Weights of a small class-conditioned image diffusion model.
Training: muon at rate 0.011, 25900 steps, batches of 256.
Rows from block 3 of a small class-conditioned image diffusion model, named by matrix and row number. Rows with one number within an expert belong to one neuron, the router's apart. Each number is 128 + 32 x the weight over its row's rms, rounded and kept within 0 to 255. All counts start at 0. Numbers have three digits each.
Before each expert's rows are labels from the 100 images, of 14848 (inputs lightly noised), where the router gives the expert most weight on average: "patch colour" is the nearest of a few named colours to the mean colour under the peak. Only what is clearly more common there than usual is listed. The data: drawn small creatures on textured ground.
# router: router (model.blocks.3.mlp.router.weight, 32x128, trained with AdamW), inputs 0-63
# up: expert up (model.blocks.3.mlp.up, 32x32x128), inputs 0-63
# down: expert down (model.blocks.3.mlp.down, 32x128x32, transposed), outputs 0-63

# expert 4
patch colour: grey
router.4:165130112078140091106140123131100088107095125125121142084108120143137166139133128144103130126026178176152096129145086112158133069152139105111155112193200135085090071127107161162090062153093078
up.0:126103165159099098144109128131088139149085124104074088101168149156125176102032125128113136164161102127112142088126147157152188184088134160104084165138135082131121093154144140159101132126130162
down.0:145140150128179110143105180171189125145115128164125146143113079111102144108073080095171094100131114114180143127108080159150067122146118088144165164110114080087149097150183067096121111123169162
up.1:116125139055145154098144151112075103078077138125138153123172115142158076152118109131148124079117149116143148123142161180124190159133126172118125101155177188151099135178129123109145144109107093
down.1:135141127172130188102096133209126136144134148130145132131122158123158125110148151196105159144192084136101143140082151153151133132104122097123105151132114159089081134145111083146125152218137086
up.2:141094226161115100104112085114121144148097141069196099082157144167189131118119101140129124152151126130076099097156117114145125120131118161161124123156117118142141091140175129181100084154122106
down.2:082114104105122115087195141148117131132157147147126072187194178072165140161122128131106106146107107087181112217142158164117115129103115106125121167148137146116137135140183092110162095238122105
up.3:119087130139138162130190141150076111119100073097085165142130129141106146134056189165115088074162138085118117109144155143165163123125111127103130120182163117109141090119086128130158056116105087
down.3:128078102081164107100101115096114098110132123152122135123086113099152137119167154119068160158125073153124128131158114089188172060118122163119134155123102144198124109137140118101112196081078169

# expert 18
patch colour: pink; white
router.18:083055201133136169120134096171159166118142106092172120091125091128173139106136064137118148112146110133096151121223039097179063175117094092174097128122157143114189128160188129151104118154097123
up.0:121126165131123108098157191164119118174100180077102176068135175175153139121134171156167133136130111178064098150120147135139173104130138166123140186153129056113159130132129108137161177150149148
down.0:100104142153121132045134164155148140087141134109121100092169110173075114110106113136123124130130093109121155110138238093124126150143123121130094175148097191216089157150144108091196136125105162
up.1:129121120160112046144090105128128109159131137106191131136093173085100095126156139155118139123165194101113090168085219187138162163162135155129169073132095128161109129125102120107118180081122113
down.1:174154111091140151143114131088113136144128136086167138143139092069154167140153114126131126141029122154167141152122065131115057117113145179136161128124135098154147107127149175157113111125139134
up.2:122118085220126141070151085159164118190131147092182063141167149117154151135170099182127111108139075109073146101153092134151172163127107145172117069121152164170118126149180088147159099086107124
down.2:108105092061110154126131171096148131109090118191052110132128170131099113122128143130116128127134132112109092099146124105131148147133117071128106117113085130103046129134076113088121171108115128
up.3:127131054102150132138142137128117135121140146146141045178132131145144144118125064124116150144126127170108138124126000129130113153090105110126094123125113107164136112123146168183138092109085111
down.3:116204183122140127076117156119079107155205121091137150118119084136126169134139113104161138148216098059110142129063179094142149144102092140087138171118133099152181114085155165136164138138145107

# expert 14
patch colour: white
router.14:097137115120105087123097081127110128098162115113179159119130163186144100137112118150098187080148124149146139142179098204117096116135167106118141154073125131149150163078085182105121116124088113
up.23:142069160118150122110125112104187117154110166125104122163156102140035099134165115159139143092098081102188102165124162131099093136167100181087105142177100079114149135133095125159152142076133133
down.23:134132129093152130115118106115133120179111157134091073159116081146231162136125102121180119179113154159090128144150097139109104181116095121205112117089128146047131137153075086131139208171127111
up.24:137125123151170132083128140063123130143160150181139133104092161067075132112046185135113121121114143123088115128133111149150121120125124148137186123133102138115135131125140113131104184138142126
down.24:119114147167161174133133162150214099154109086097151112083134136130157103115158038142102142128146121130132108129194139145090085154137145123172108137098145153060128112160086126108145211158122137
up.25:183135132166177113090091191111153091161143116120150099139140186110107151137111170129092187102084115121114129091143179159067126159123179113161106122130107143164099139110151128132098148104172136
down.25:145143137125152133107178082129092168091129091117134129168083135180110144161133164159125057153070106135106162114084102156101162102158184119081088116168124125106177152151130096164147146091199116
up.26:118113162132175043122122149062185150222148127173142114098115137115103163089089186190155134132106094111097128139151163125144127132122101149098139084163128106121109170127090141130107083145148119
down.26:103089038165127046092112142141155133162110126162159099073101168126097099147137145130077144161221150106117104098072079102119115104117163152110100164150137178187078161137063129072130101142134125

# expert 3
patch colour: orange; red
router.3:129098182197082161162134109165124135152093132070170146118155093141158078117112121111117170124203106056102114102149088146173144137116151088117176159077164167068160128098118176089187175140117145
up.0:159178051029109113163120130078146122138158140140140051138103107154147110121129147163157153144090100154108113140203148171086132124146108164115108137141119149098110126143159131111120213092115116
down.0:160142148087063104170152103109088132115098163148146130144174082134097127123122113110125093124059118103165142159140151175121165070124084129120186255146163088145155133136126136124107138128104137
up.1:140127136100118110099145079099171094131033132122186053130118142108108141143148173161128111129172074094069139106111101129131147087124112163171145114149096181113125139148144054138095084099107126
down.1:135135155175166184126096171148103149119110125079119182101125093090157175161099138154134142096151141151098114103158145096155072110126131152118109103113115145090139151105085136092144140093106176
up.2:140141084159149163116104167155151152203120141122136129125125149189130142133086143207152142146068180167114119122116215116108112132145116110109136059146109142121081141130035091149131093120147142
down.2:113129111134148143145154101142222108084111153147128123145132097175116110116073113082096118126232104143090137123136104142106172124132158126150158076136148116131130122161118053152081150084112160
up.3:155149125090077119128125048127110142166117142128073077140125100163113184130110184089179087155147147191184114163145117114071096073151176166104131187161130134070122112103126091127145136124118108
down.3:152119112142151177123131106174172107141116112082111101129151140124151130137117100154090128123199149146050141135044137118119166107131133121108127061087112128091105139145073077113126108146119138